Weights of a small spectrogram enhancement model.
Model: 1.54M parameters, arch unet, norm batchnorm, activation relu.
Training: soap at rate 0.0027, 9600 steps, batches of 256.
Data: 39062 training examples, 62.9 epochs.
Rows from block 7, named by matrix and row number. Each number is 128 + 32 x the weight over its row's rms, rounded and kept within 0 to 255. All counts start at 0. Numbers have three digits each. After the name is the row's rms in percent of the matrix's.
# conv: 3x3 conv (model.decb.0.1.conv.weight, 128x128x3x3), inputs 0-18, a 3x3 kernel for each
conv.13 076:116157111113196136112136062198159123127141131059126107134110163140168190163081161177113117136152160152123206108131076087137116106130090132179135085104089166142216090111094138120135114074087125137137152152183053064097098153112125134100054075111157101189172132172077155119139169176059105121063127159119131137131134117128117082118133115121139150085098124141159150128130103159155134142130141127165170066109099113152151122156089122122120113126097112087107137130146086150153148142176102154124114154149130113084082119140
conv.14 092:152105084103143115131118096091174182131170070080155158138136128151114105095119150143178181185127093196168144178174188081148059091120097042132091099096129168129206165158170136133108161146139100065145124129124112134121145148117119178166122051114116151093066119145200160129130124124167162111133147100125097101148138162097130076158130107072153082132104152132207103122175131152140113120162123158153120126154064124128070099116132128179131146153113114085108170111136166185153090088147083150124157159140166105108209174134
conv.15 116:118133145162084120124135111170132113099119140089140133144146110120092141098086130152093165120109118134146176076113153080167187097093179033139153151112110141090194144114120128118176162092112107121189142135125074157113198148051100122180129126147184146087164139130080125192097140121114159126105091147095104111158126086112124079174096153083168116098116118132167075142090105191082187115104088099150173088128117103147119132154141077112190085128180132149076202120147121103163110132134128098102124129151157103133109100110
conv.16 090:170129157108111051136125100167143126118158131099112130112084091171161078106141135103154138100137126143082107117179155126129109104084073146123113148180109255203079060114127166157078136140134091097137160079108237146155139155143108128108104187156155101060098113095103112160114140114173153132202131080149164193146150127079081126131094091154105129158113169111118128128156163110131128073099143134141135162112174146133103129139167124046119101130138112126102123187156188154116164113124148146118135136170082080020166193133
conv.17 093:147152142107161148128140130158150112131114165168144081165111174100149160138092143118189101159188052102124073149163069156113116141137154137155099122189113117169076078176076146141105118108150097174078136132108092089130094165121082162110097131090083146081116139117108139061115121112157143108085169104082172040146097104147148152117173095148145088144119141149115115141141124136160061100128118118105144182150122150082158144110097180070128029254144127157076113185144198109159174125113115168165113128096103164132157108085
conv.18 123:077170116136137149132102141126106119131123150152164108114122151103117112119114103086137158149114091103143126100152053097107154148119105094128155153124189158124114144115100160081082084122178181073126150151160095096161183056118217072067114208146142134118138131158226123127123089126140074136069118169103130102106165182143108096096142201113093132145111121091112090112120106128102156077137174143134078147168061102095114136129136088136127100160180188079082130141108121177123145130105112108126107099069122140117072097147
conv.19 129:122137121164159065088129151163120131152090164111142092087120159115136108121103173123150087134091169095142159144128144138122133114156119104085195117107127097134178150130126122142152123146140127174078149097149132181094141130071114097147163167112176159143154159155135135102122161094140148105133132128118114144108127162103090147094127155139091179146121093204083101134147109117131167170112151095142111197101110167082170127148084150124173148187086173134103129096160139095140141159071107118165177147100087130138098155123
conv.20 074:111093137144145066142110153099127138115187097128083115136123151124059168107173103112099147089122128158167098148089117153122149124114103147069140148149120088080181159066175099128069126127114112081153133124156109155084120135072162128117120093100072201106149136120108224127096155111146123149059087162135075170118131090150119105108125146138124083183108153121136107153105150138128132116159116124069139123115095122199074123139149128155091153081142040162093131099151117108149126128100154138218149148154109126120097075136
conv.21 052:128126128129126135115126130130131140113105104167153155108121110145135135103105117128131133142148140116108113117111114157154147096103098134131136115114116127119125099108111184186192090099098138133139122132124125120119128120117125119130125120124106114106127141123169170182152153163109109101130128123103091104130131132130131133116119117136139142097109102114112117143150139139133142137133132117112114150161156095096105141124128152152137148131135100110104107119111114104100207223206100085109109121114123130134122118107
conv.22 085:171126123094092118121141127107144166116169139128105103096135151141117129143055118143139069140150152161084113117092117145155093133110056111098098126143146133116114107124135160154144137150159108131150149133146137063151137117117126176156095103164196131067131117143139121159100102168127138079071137050095128141136142128131121148158101129193142155135061112133147116147143106138153128145141120152121145095116139161109092111124168130121030129157126133137141141097134122101072137134147136113081107144174148108114079135133
conv.23 100:115172064092127112157117077105162120123123116145152124119157145111101117194114076116110106128128163159182104119087138114103135103128123141090132106158136170136113098162123173131152112131103178107121117163067115137150102076202099147119094105148147105144088125117026125159099109188133137138121171127129131174119099106167146085154149117183122093108115129140102134115109144163125091114062140143124168047114122148142137112101113110101102018152175126085144105110139091127159159124155104121099146137128097119104122126113
conv.24 095:188130117045123131124163143144144146164109106111100138134046160137109137120126105124184118101156105126069136108178152101129151147144106134133128109143109119101152157162152157138123105149120118057153164132111085162099058130203141117101096147114182098106083140134113130135142152107100186107150154109140095147128114158144127146151129143128086137117171096156126149093140161169149145116147159107151129143142131139082089075124139148145146093162137103101090111141175151106059097149173163146137122117112132168132090123130
conv.25 090:137101116137113107096094127168063115108095159104125099136083075080126149144087135155156122176117139160061126171113135112120140122122098145120116135127220151061135180143164119137119194176143096195152105150161114060132126096148097141133086069166113166137070143160146128071122091128105131144103121105159115116115131107117145149099200157100168147114140172139118191098164116117200090124137103162121112157088105192071085134125064151105108238156153129104133164124089148172082088115107090159101161128152133129157167181149
conv.26 064:142133131127123140104124133132129140106114108170140134112106111146153144095101111143137140134161154119113107123105120155152141086112107135124127133140138124111105090101107203200199097108088143133143127125115125132130134115120114133117128110111108104098131127125175182189149164139106106118121127124103100099129133136138137134106117121140134137100109107106115104159144149141127175127134133112102108155161167101095105133130127159147141143141147090098086099123098109099100199227220123082105107115108119120121118115114
conv.27 106:136112124164150146106143098132152106139106130133147127130080085147134104150077146093195114143132126099132124122136114109105090141183166158116140101147112102088110112130141112136087112134115090147115136101172128167086135132115113110129171139146091110093141142092137138169104120125155121128141110109125125146143112082123082104131127135112096146069200092132135111149140148169103137107145104145163148100125146147096109092158126153113160071236104086063133116157115142087158158133126199176139102109122164123134092154128
conv.28 114:098175103070190103091162101109109129135126106113139125136105154105129154129100068112124110139117128161086136144120083096125142107143143090108164145123141089082241151093120117144123111154169119135127100135130093103163107177108121171038000187224098129143126145112150140132120144088084206140087169151134139154134123147108105111255044124193059128132168131079133147141114112129079121108085195129119170164188061120093107108124154115142118109178096100157133196111060161134089117121100114110064128161079095173078099140138
conv.29 081:069080068115153096157142100134078129114146154099159108186110112114100138132109115121184113185168072130072145143097119129102111137146126101134155139160161156152113136072151148091127155192061127109096065154161097116156123139170121218116092091107073135160133179149182103140153122102091117176109055109148145112112146137114097099096137113134132128132173124093078135108143165111133115094121188137120135115158167128127161115119120114090098135108172124149141139195142133099103088125111114126143155089105111133155224163120
conv.30 098:078108069163168157126144082108102109128110140133135121116152141137110127079079157119132139144076116194156129169117118128135075113135075141126147063131164200125115162186102123135125108110126115128127110100150173122134084134139072023167204149152119141109051113149170165101127167122177176137105046140137144113139118154124149136156120139146093128101126134128065162123127141133163093215121126076119108046118173145107175108127092164091108122137120133100083098179197159115146120133088099133107158110138144096060076159160
conv.31 086:125123112098154087119138135080078165130136098073160117183158105185142128058082130095192168081142160085092122088136147133131123108147186226113131127118081050152175132111129161143126104133143116136148125183133062255177107116161138063082174195050086110144153109115131108171125182078118172111136134107139129073164140120128123128112140104104126151131086100102181114108090074072114196149124096156127139145090084155134145168126077150114121161169126157178139180106128113137081134133113139171101164152138196185016112124142
conv.32 123:172163122097118112099154136121120075121148121108144132094129120154136108139092184107148105151168096184101152122101103158152126116120148085095170124155095135136165122119142094139170115142072131121074230140107090158124045128139229095094123123131092206029140133169092158163119090091156107135118116150141111125106142084135086090140126134125162122111101127115111138152147096120142129142124110132097158166046126123062179146109160145156131150189179091095194100117133208040179106173149147150160163140110113100104113170136
conv.33 105:087131102143099174123121126145167127163138123112073144152041122118127150087124156140166121145149120140115168134128088122108200113083132102134139087170127171109054154168195153189172113128136123111117117187082077178156158093112206134148143172095114130113126122040094145133076151145122105085114202192142118129139137129118135138116216144158130104148053106094101103143092086100120134107148161131136093155090077070102055121131133168155141156156136158123060135098092156142095122146120092074126138090121125156182205221057
conv.34 108:162176101134112093110163151125108107105119201197102103085109127128150124104123100176134134139103108151147145105148129151114091099112200121134060150150111231097133125149140161158106117123111159137085136152130177178092122144176115138092140133141187069154144138114107151157133138156085172098155146070124103127127146129135089093115146086084209162104120109153118137144117131108097133134083131126141191169112060140104074147114140109147123189113065137187139165080130122134080096171147159119164150161101140106112096109154
conv.35 105:071115140079080169186143187135126129155114087081146142069156141042101154159189139098138074110113193134130102136106066131122091070077111070140080141132165209172069113103088123109159104098138124114161136154094123208079132082148162153153079094094103088162170133135000155144187122128114129160110078079174121164146106084129158131145134153218183120110067094070105072129147120146086130134155114086124139134129107106148154130112109106124113105096083107119114112139158116108143147150099088110168108091098107102100142139129
conv.36 108:131157176102129120168152137111177154064145093148136126062166161109143108121114134162126115177109101179070105122127139149083139072062141139143097183142135103102118154081165163092142146122092123160120167121099152101139090128111126132151149130156150133140034090223255147137117110151140138115096124166156056146126102087103130107166059132131148143153069129103149090132110154144101136129153133163125114131123152095112118103149125147150184229043089154128131138164149123223047138099123113155110122088116187098092134122134
conv.37 106:082141153129068157120119125119196118177130147101033124143112118124092116135159125149119096141117100120127047107135095104104089205182136128157141089123113153136117156167131132157099137166156141103109083160163073076211139101097141088148133101223145121138165131153096096119164130134091144116109192145097143121087135124180120156150099125158171105075160163182136134169180076109129098097076127108179145140183096113149118096164135124132075126090142151148081096149075151172184085103117166146132068136129078135133092158133
conv.38 105:139144122135145086128171113115127123144107159126126140166131069133134130152126110112113125168097150126099156160083115163122143158082121120114141132126119163151127123112143119129149054195255140058176137105142123071186115119135103116140151099118110141148119128158176137125062238087147105142111136154127116125141123110131147115123174104126115130105115167066121211110133123114116146117125118113131120177166093163108100119123134132137123112119148131142110140112121122142103142136156150108107129106140107129123091110140
conv.39 100:185090168099131118113161125116131081066087164128135102143162126131144052152043163132116128137134057146063160135118143121119157107128121140094158132136152124173051190082117118123155087160092116245084091104138153139129182046146101134128094135062055202091104060200111154060107207170174182101162163047142145137168134131109139146134075148139138127118124139190094047117141119095087120135113101111125106120121113122077149149134113132133169102092143115105099102151123135099137128106124099201100120083129099165151168162086
conv.40 090:114249087059157096101129125110122105129085145118116164128102095147146120064104145117136165130119144038150134108148119107092151086139118132166123132093074185212208169169149137144108133135117124095088148177150135228114149084097100171142095106142139137121134180094122077103129107096164122130153144099153160133107110110161118103118112123121113153125116137108107092161093123140121084086126110130111126168127129049164117149092162072171113139165116108137138142097180108086167121087147137104169136096088192118131080162156
conv.41 071:143107122148149118108123109147093141126134140112130142121110070112117098166072058188172174213088175134131198142137138123074124193155139118115117182094126206111189162130160141119079206209154089108104140143116075102079148133126116086147109128106200116054076100150046110108094079090094129029058134122128150124131097129120128140131118139106099121108159109134122135089162120091180153145131137134134100153135173124109142114108131105099082146134130124142095132122151091109114170145107078095134125090110119147098063125135
conv.42 074:133118180082084055116086108112128112130123150098130110153125160087133108110140094089188113128139144100166121118131105186095105111144136101096134143124092156115192127131076113075140141089076097145147131098129101068097158104117074145091073136080110195050145178163116199111132098139169134171056109101088146112143119113140105082122161090142106088134142112163082119085171122133140128128132104127109084126120133170087129156112125148141155052190122108092166097115106088110132124155130135097196166100106072125169076110121
conv.43 096:099156081116126112153128070134065165120115178111108084144131088151172112113113109091173212100141147085125102094106151156157101101099096126055137158173147143137150107129072153163132128128168061157137144127141114107152114077119093128156141140106108106083153150111152129085105120106119130159146095158126102198113133130146118059130118120130107110160121153103084079108127130146089130139094127108144108125100116138088138184128108144109125138166115122118128182121106118036155155150116117126124117134105167136116139125172
conv.44 084:092128105057111121137174159134076134126102094064120155145124111108166117108073078051154180114131099131115144112116118117142210106084137165056098117128206123125132109127107128146139117132113143158071080234133000161255111108118155080132083237163116149147093097142161000183088143174150162096100075172151159120104108111121108128108141118084152115132119132085169128154132121135117167137165117191139063117095097170106119141121109165113109118138155123114110111121122157151066138149153124171160138086059104186093077114224
conv.45 091:189092159130110180093090073157132076098183106103119148108163129107180097183124169124145140178131100140178239071164057084194104123105120223116134124114135218209090132135137206118131151167136123134101112068123140138069115105131077130157144120072121209049131120221151134134101139159141099091197118068092141108166154143118135108158086137128180114067098151138125082141145123106133107090180128205150091068076162093147089098143123137075140143089120143154126059146181152177144127127138127116090126113146155139124164133116
conv.46 108:103161154089152111094109105205153099148121162082126118125138062103114155107128108101115103161093093115179147110113117135155106153146136112093085172141073216159085117127146125105102148137143147119125135168113024139195141103142156136127169164109110118149103125117095120122118138092151117096160138146150112150098112120162182111110073149194122126172119110127116104158174071095113177127128155126127069140125129154165129072138127088096100126140149108135132100167209074082152142140099129136123181075032118253105091164146
conv.47 110:122120119096157131184144109179083129143119125139153103133087117112103137124156109138123154132145108062141173135101102115163148119117069118077173142159137124142085153163077075099144120120123137117130185161072128103110147059132091025148107079175108160134099155120170157163150172070109107127091119174144132123125110107148145101095252094099143107128067184089109174121070134171119143121150120088149109169158100157132104134111089128157118108133119059133134101177211128115134142129107123113147129134101091087140144125138
conv.48 109:103132099112155142127154077146129141166146095093111109114125103089100177117151082176109138114126114137104132152083136114112098096147130097098129149194095124147084088123149116118129091151165127054143162152119116100149112102170097120128149140115145134158159122114118141083084106133134134104132130124099150124128124110148116127065138158107071126185072147167118120111073136116139198157114109113142124129084116119207107103145147123150108101071128100117160119109155115097175101091118097093139110125106130125106080182188
conv.49 103:140085094181167146102178133102207060099190106134096117123067113096129112126096087142139163142082098132134130097184197145102149103100123082139126147144073173134167112151191116086136127103141132105123110112120193110144141152105160168113148128105194124114153176109164134142159127136077106089163129131148072075120138123089087078150115137154105146068212103180132139149163158176118181151154104106154150136167089098130147114141156117112157135152157162090116198124163169137060170110097134104126124178124141132069091142150
conv.50 092:143187090084073143142142191096154131135127185135127139140117099109120152134198134162095099137093125114088096093176095099181185201172141174119113130078153160117112097094104163151050076114119146180173139141090144164165109143126100107140213216158141172109124163102089121177120154110118136127118098103103096143151116089161130100148125134130088114136153121165189077168148096163131131163114140132137107090089091137124149138141145123126155135152138191173120118113103136140113102136139124114247147164094124151118160102091
conv.51 093:143104102097143092153081085131161177136129182134083042130138095122124094190102204173175106115123153150143225128149116155119076106075180089127111155150158154110168165142123113114140130107120110102139140103092139151106124124147087143148128103061152101090103130094141199142114108145170152122104153167101101167114103142136159113147164144121153118090135093098150145103122169156072094123135142119104109131141127055118156087132141191102159092091140073107131070119121109115111152103137148155147123095149134145191206139026
conv.52 112:141122130094137105094197118079124101153115147114120167144139134134115096133133179147095156069128152126179115162159076125137114094174141099114154114118148122128205175161107100133123153154019151082154139148114089180118130091118121119123141117096098125115094149183131095123000255051049234109124173078117148112116117166108100140168143099121118151143068135095105127118111101151139139148092092122112135132098149104147135125139116071123155147134145110102132141182099157089181127119147131125151142104107117136136142152102
conv.53 095:116134121109121095111135114122070214130092172155121140125105097145150131108162132111158131123119119103058168110156127145108094170158088108125100133166146130138092094146132084136176185104066131149150183107137135101130147129084100190149129171164137113125058077129200154111184115096123133122107131142084107101108135129138101100105184199135118119110139156130137065094166124126136163107139156155132109103147115129096141080123165158122097154174115106140128140152150109136138124126142111123129105093086088129127105129137
conv.54 101:142130097095141095145114066107118094154131088122141139085079090141119136137181134066176122093169113125080165133130146094097173127151150141191163144099173064138160122191139139161177128138156087112106139125170172131138131122156101171087110122189140079152142091101076145104168124149096115153154131140117156128117124128156138096143119122122123143151116078103131123138151085112123150112105095083085177144123093163071066135118148176136148059191136095135162140094123133094171083118136097115073187176097109144177145092151
conv.55 090:156059120165146150051090136179115110115146172075109120122135158086111107168120147137146130138109055132151071129126112163119117153120126140111194132105176080088111141145130155152089106110150102133114166143136132123147127138103136098142113153134090164086116121117105128159097142107152104117128112143138138094130143146126118102135137130127120133109128128104139092120126110141156196105142111134149076116079120122094152107109128166129144137182144070026135167165103107104136125100152133124154178112080146116146039130201
conv.56 125:149150115020161198218083057136111134109143169097122114116147116095138125200156052147181116135163149110135117064114162117157157133098107141185121173144036186107082102138112154179118136172119122115177186136125113103157095133148086135145115122131098188167077140169068118091100137128091155191152107148085129142133123105143139116167153107160134097109066141089155124089173101122170094146142150129062120050100174121112114114120121147096130180113092111121150180226080112162125132137116105156156117096113114154124124155122
conv.57 117:128069144050131116136195103134079121105095158128101103182117083175142138116124129140093139135104153175105081103146194152140178146073061099145106150181137166126099119151120134168120101175164114089156177150102065112104109153133116164123047192157128122180162172090028189202066207125139181047114128103158122164138147092106112134060116130106059092165119183133167105090117153105105144127139142145153101154081052170138150106148133117125112155143119091149118134110034095155181112088101131101078092124151138074091110114178
conv.58 106:044202132116156082126141116131118105132098100128140172055164173097204140106099088123061205149117124110141109134143132146167142152102095157119114091159146114142117157134066129178116087134133075181114125136136076145138141067122142097062089166164156135065141096145102139177170130157169152119108133132087119132116156136152122126170075116124079111151145151063121151152149143142135133120082114103169214115120094126101100112126110133114131167140108158124124106134111132087117144154154121124118151134109116114064105124085
conv.59 089:083108144151118116105097101171140166122121154155152149116135100168085149039241117170148113155115120076205079135114141141146122093137118084061152080097158212145196181090191144157152125153096148040112051159124090159117106148117147093149159104131152127137103164096129152103080105089144103152135135177170045139138116130127150113120116129133130125125165137144148094111138113141104140084133102106117136158132132105146140123077167080195040209103193121141112171122148098132097089222110128122168105120132122120159146160122
conv.60 114:142110120126113130127151149128129128146117144122092129107111139101082099161164108100119122104086143109079187055124138093117146119121129150149047125131118144097148135097139096138139130149083122126157099139171081060212158068136132161092000180182082123159118122092114077062051213129097153118105189137099125130137104131137171167157083130160089108172169084127157112112097102121115130109090160098136135212137054154105080126123118167140079090119132060145110170160119138159118136105103152092139166187100102182127142198098
conv.61 101:084153101163070160107121122159158118155142090047056110086085135148117122113158153118143139127125144016097185118106094083149150109173183121204139107084078181147102111156096087124146163138125118125111161149100074253156106073183110102156097107149138143096072158170135115104163155115090128130218174076086108117156136146152128117163151106135130128029157136131136148128121142129134044116097122128129172161144032140120116160102105171141112082125130154144135184114076107121102166162127115167187121158144161067136196138055
conv.62 097:117111149162144104091153116151121100107116067121148182105084091135183150075114123121139130176128134121174142154147143072120142071139109098131174156173130086143136148196114115160186141139139160119046082093129119135149182109100125105123187038092132128163103104138255151052137127137106126133118113103111140174119145152139117143119196146106058074148160150092119130128128102170169111088090141162115070118115186129164117126154091174126131153115086114117133105112151156162112125146106141120102099157114109157086152087129
conv.63 111:057161142157124114096084154145129103119148162141113177153114106102158123096143121177076170095137143120156137070140110093148167128109124100114116149139128063171104120108114100118149111064104199119066073180133140072152183088098176109101127089145102172138141131142144135080161090110125152110080145106117142120118119111101130144091142081098121171176145119097186174183064165169150111105170167165109086152184086045227097187133191088126093099092136162114161146155101080153151136106164083163129104122155169079109063113145
conv.64 118:084071157141101132191109120139117086124107150130128114110118113092062101156233126101204111119130078148124120157116128110108124152099019162125122125154131108132127142168057138124148118097180142092137107097150076098164150170133133154095115085098105128090105126124204059109158147169161135055105163138118163143139111129150137170112086153165192078088100171118100126108138088101153172109125126114143164140096077145148147147127101152137098092167112166125132176192072078113121129093159157106119131203075146125161117099216
conv.65 092:109119131060079109144130133188113115166136156059094113109119136168089155161154163147141170110173171042160190086092102133127055124159147142143102134146146125077153149129136127109138104153162107081071110122151208156119089084167083103131156056133144092155122167158104069112163139132155113099150120144101127117107121142144109090170150150099156114069079082084112200135133124131156145151077131158131177114178089128110113145093078151123122065106106156169148102095146150124070138135121122137210151137120137132048120133069
conv.66 082:134142180157087102145165174106093136105120073137140137083110166116160147144144115084088158094115091150137096116064120164161099102135110129065153104156104062205105138182102099160130202126136132156091095136118178085138092192135071048103106125070085169081127159152198031199153125142143152191098085119088114091116128144149122124168086092117155114112076124112172089134145153150079153084170111155128122143091142163108128131145128143129143104149106091097163106127146066222132164107122102124121129149149119063158149174113
conv.67 088:122121149084133155166147158152111122133112138099121114101142144108109147193145179185134125129121101097112174139105145113146104096109126138073104116093102186088104159095103096108091121121111048163163114166150176207152144150084098172154143182134062103144103125155092143167153156101155150146138143111189129082118156128138130123131091108186135108060185118144136135099125109142106087157135107132131131107112093116116204138132125187138164170142144105151109090116136136167157155143120146160179151124105140144149160179124
conv.68 048:034062017083143058124124092110143097111120113090156149116096108159125092090047132194093078138198196176135107101140114099111162138127137082123166161146085188051189133138160130110158138136176149102111131134159147093100111130125148084116138104126160116149116090164169103099100115156076093094195157159153117070135091078149132152119141115137156141137128100111104126136168162115104127092090104129119143079091139130093087118124133113126190198170148079101091071128137133088137098133122173110100111060155138132150091140126
conv.69 100:099125079119152118186146134075082142149117126141126104151156085127133162134150151167110123026095226132150145092124138190164128087107167143135105132109167118103135127173158114109139092100120052139152131135122127103177103052088100152188169130104161145148142106146160106109122128112123155145131147139121147085150076141141120101156099078141080066125150102172132106140120152163114129090099121149140176122119088088120050129168161137131151109115110094133181165096138110100126132106155171138135169125117122150148135176128
conv.70 116:108145103118167104090126145155105068189132131086135138131133159168142106176164151213173077127105122074150104120128124127132118158138128141166114135103121051107185182174111081121110151138132132166150104145188097097133151133142159157083078158198137094103147143098112192154071137147116150142188107087105106076146146115133105136144190119096165131105143119108131152120130131191142104144095096080139190161158117139125137134099105107149158195169099124171135172101096108126105127152115140115115118163119125182154108081070
conv.71 121:140124128196110148129104091142089153114178105097101156136087127145112126124137096220017135151130120147115141117158117109104172151133157102151140172145168157144091107166138103150150140129131082117165141164097145148100126147138088090148158122099143111134102163122111120116117094167164113141127075096103127156142125121118130102148145133085150145123088113103124133161106150104158123082147071148084165101135138147142000101110223182149082150168117129158100097115151126192090138083169122106132170060123163105119151099120
conv.72 070:134106125158137141114140115097098164128144084129115118211118146138114126130134104054122103143191105190118120126135074088134141128116146091120184112105104147166161207177141108122108097120137066113096144120151131107127134009119124136147122101087150069085144093142109136137100119185131122096170117104104105128101125132138135152131140142153128106125130150161096141144105113077134145067131145116125161149112089167082063099098076135163164130113131106101086133091128082075095155131127081136158140126143139140106122150102
conv.73 098:157120102157115106150110121070114135150150121142102087096124119152133158167101118121125146095094151120133164158110150097120122097163132162072152139163097141233036099123143146110103133144131119107086158118121182119168146135096075121154149198099134159108163192094077104094135092055139154127127159086093112125122119154137141119110075113149030130166124101144133109118128092073111196096150134165166097133088063083144204129135133152135141164195122077061109114146136188113091130125133080114137158103070157139081126144184
conv.74 100:107164109148145138116115122090136151147101127132120149188149087121122093129155108086170173138114090131119091141117148155131171099062099134136139050116118191158092124139133133176129147151096142120153078069152197131137133147119153117172154117157149155161227148049075126140232051096153108129109121153135131119104114127136122138122158116152130130119140185124168149119139127149182099124134177100116112140140115129099128123104126134136135134146163196159046181182034104130113115176150138127131136101177108127142103119135
conv.75 119:149131158059046138143168148107091150175165088122151093097135093114105118122217144108096144113200138139082180108072074170107103167132104103130087132104179131192108124129132150165091079130205068175108138116150129109115128159130167120133125103105136180071162097131118100097141118060103115178125116142125129099114116141132165184092166149105233130181078071103170081139128132144131097118175100176122162123073108174118174117117129134152118129113086174149078120076145108098169150143101147122116160117100110140125124094107
conv.76 110:096179129138122102148146112151081146137101151153104099177082133159115103150162095120157127101145100125122150110105162114165134105135156127141127106113150146122131134137126138117086187199025109167126121136172115119180102141115115128101141051109077155169080138140150140100099146130141116148150126104111128111128124129143112079157118123111117161049161119089114199155099149081135136131092143125117114124116118150115128122105132115120124136148128150128125118197084144131100111165150145122124113148114143119134104171113
conv.77 121:094091135207141084127149121093123167167134130109125121122117138115116072110088109071158119121093146185134084179091104103108137146090106086121126104107137255143105160139092074136115075103158096122104116134105216176122117153119232110081142084084111112160255092063078135156100122154121050128167169069110134152125134111130157147133144111120134119133106098118047167138114093095175156181073126059122146087168182110084194154121078125128136101125109171097099077155215100133136156117111177137145087093116122113125129121086
conv.78 076:113117098163102114136145139146166104112099135118135112130134164160118119104124140113130155143129092118148116131100131133129125121133141169198118133141146070099144140138127116116073122109132135137104122130106160158148124169114103096105082138137077139102106118090119151094062181147128128141152143103081169221144116148175125123128161168109066107105140096169131050109127130096114116133132106130116108105131143115064050157093081106128122100130125071135141161104101126088093094122139135110158161168117138088137166149142
conv.79 101:106099125161148134120105111129106142117152129169138086141116070130180158092085118116134162081136140099122154139136126128080060171154129131134170078137119067111121150097115103162135144129132140108127141106133204201134156149066131106186255130130128168079117148126236159084145134075120101141119146192115097128127127126108122122086172137139134176172084177136109113111116111110161148149125107153178158104102097084137145130147152124109132156084113161182124023140124167115150131084083092154169173084043147060104095155175
conv.80 070:085124062146137140104138196105128105127172122088114074166144158107100099150132164144136151021092105153122063117179154109116115176103112039145190137147161115087074113122124133134111133116107050140106169149138119076179072137077171105117132125170135119104142099138137088136156094146142141102148077117152114083109132153134118107123091131095106159119096127142144106149149115135118136095129148114112157106125074135107104146135148133142170177102108117145166132139160137161167089113152115163207117139146102109122134087067
conv.81 118:116128140119056125101162158154090104090102159138136177108170106125156133070135221130067152123127180174123095108052050136193164191136104119084128094171138112161115096139146146151104178095122122154112103163104100132071111154137134168190228178069122133182062109154215122083168068143138118071130145121132123080143166149085126170056173152127149127145087087187136118137123167106141120119084184172095135135105132125157110132106129111091113192162115114159064061108218146135157098146158119103115137089134135129132137133094
conv.82 100:122162139104112095136121131137094144149185152116149074132175147099120127132148145085150078090149103124097161143138162149152084078126182142138107125176140113105089133137114155120100147126126101154127151070132124089141100255090144128126131065166181088076156129156164065130089180108128109119125133149162128150124135095141115153122097131117203130094114177086193161145112089143111168103157114119097143168165194157054213105136104114127127112108076148102121137127142120120136128133083155126069153178106138078130193108120
conv.83 111:115183066124134114144099150129070117135135133154140121165109089148134115095149122092177113114162141222170127147130142133106089128146078107116137127121086203183131148147109134142108087104186091135149104128104131145101115125173141115132127099117137166084165155097113162126255000132141133125148116144120128138128134113120126133059139138104122139117138155120136126118153103098161146119116142137129131119137148121123108135127115154125145163098105131104120114108134140088154156109110084118119110120139150132157158071149
conv.84 100:160098146168091149112115171104140103121121133119123112119095077153102087128124118046131158134072121163099138095108125104158141099174082117104174132082111077124231123139218103137140185177096100113099091117094113121103105140112123132075082168073076113159114117155105109141103130118105141089124136121126118134156132125126112138113128131097151189102137095124160103145142148131166128124131090131122151079107117128088112144093099087120158043176183122102096179134085106120127075160156153169146115137132096131161149116111
conv.85 110:078109168167153152177131100098143163121132091132125123195088109062136154163116060113180184077117172167123130119146091084100123197105137184091194148072134108124123145100135102117108124141157085167181144091123203157164117173174188068172180091108136170128215131088083110142161140084169143111124049134127114158133127154129107115091231120055138119124100137141091171205114121063131129183139111098105173080094109106152170102148160129123157129096171126156140094139088039092119111091104181171149148028139158146103088195065
conv.86 112:101096152127167111173114092141203153119141105129070115110124102088147153129181098095168149115098159149108127065103136084132138154135134151123085210127072115151105121119120126141103123152124112120132097090174107133124108196150059085114089091139188127123097126122120096099128135122107158090102118109098106073145150160140176099127171115122163128101099147146125116153171126129130197133180156100112084086146226101132147103122147134126125133126124135180148128113090123169101127159148104125150123145103154126100115121138
conv.87 079:114132052110107172178151163097139097115123108125099126136160061161146158101100119078214161157090154154121104077102169190121092135147121182157141102130110086125176143156167091174114166114145123061111141111109062178146144164102122082126131128134146138083159046172081124193062137138154144138099077123111126100157153126135105116144122151136072132138108136086126147157101112188156037103056056183142156105159123129121132183135157103105102144150104140148128110137137123112180123100185146081144141151146106099103159165138
conv.88 082:062095076122161107127152120148193123120153128143138125131135142155112143131138158122151137059074159176102114184100175104126159091087133159166136107068131131113195086095100116064146082064144146109160131066139171131156165082122126124090150149143100150168195103104134116133119125142111205144107175107146115078125114134129083120131077090135118093130135104170058119121113121039099119107152204106151153129081065095122189137158152107082085082061145100088107061109144155152147095083070132134166112152117067084128167139124
conv.89 120:093065154163113107128185153145143120105103166107085150117116156186102117065075128090162159120096134120166140193183125139123091047129117114135153145157150082111160136188135090098128184109096117132098123171090111139121153154111075106148129097069093146170062109174255179053110137130135146135101122167133128141136119099076088175093160161150083111118082109107146133158133135139139124128141124153104092160102153128102151152127123113135148130167115117153109101169168106144145120108143132125085106089141175151135118151092
conv.90 082:133151159131148140144144114158086130137198118126081104157142136169124101088089115128107095120165202132096118154142169142147111134077169174176125095085153161096103164162159106132145122089146069131081155027178081127136139063143098125101090136174127110130205000156075196133116043123140083114169149118165130123143117117140122064095146146108107124149073113157121099117128151165137124105116115144137122113123105136055087134160138153123111142053168111156131073131093128096186111098190090176062114113180152115093114148143
conv.91 099:108099155068132161127181132120089129087154143130167089093066143108111100087166136110141117079136184154112152149136107140138117126145082115133082094088163095148255164139131143131127175158120149155123147155164142158160154117112085158152183144113093104111128166208128123104124133111101137144084146151115110127149139130113128121083169145150128127141128103105104106084113139091089152109139155111062096133177117129111118138157139086114134054188116121113124233112147144175119096120154119124103175126048035112213137090180
conv.92 093:147134163122094141124081131150182091125141120137089167113139153145135152125112131101132156137083153166173142130094092111108111165211108100114138141156131146144136161147137166157157132094127139090139123165098091123130134080163105133062110188082184077126111158130111120104111117142112134130109134151122149140158134144136147207170147126135074143142052115138082086106146120115198084114132119140154075092110138077125164133108136123116112118121110105117121141144063136116142131131123109115144120146156128152131107104115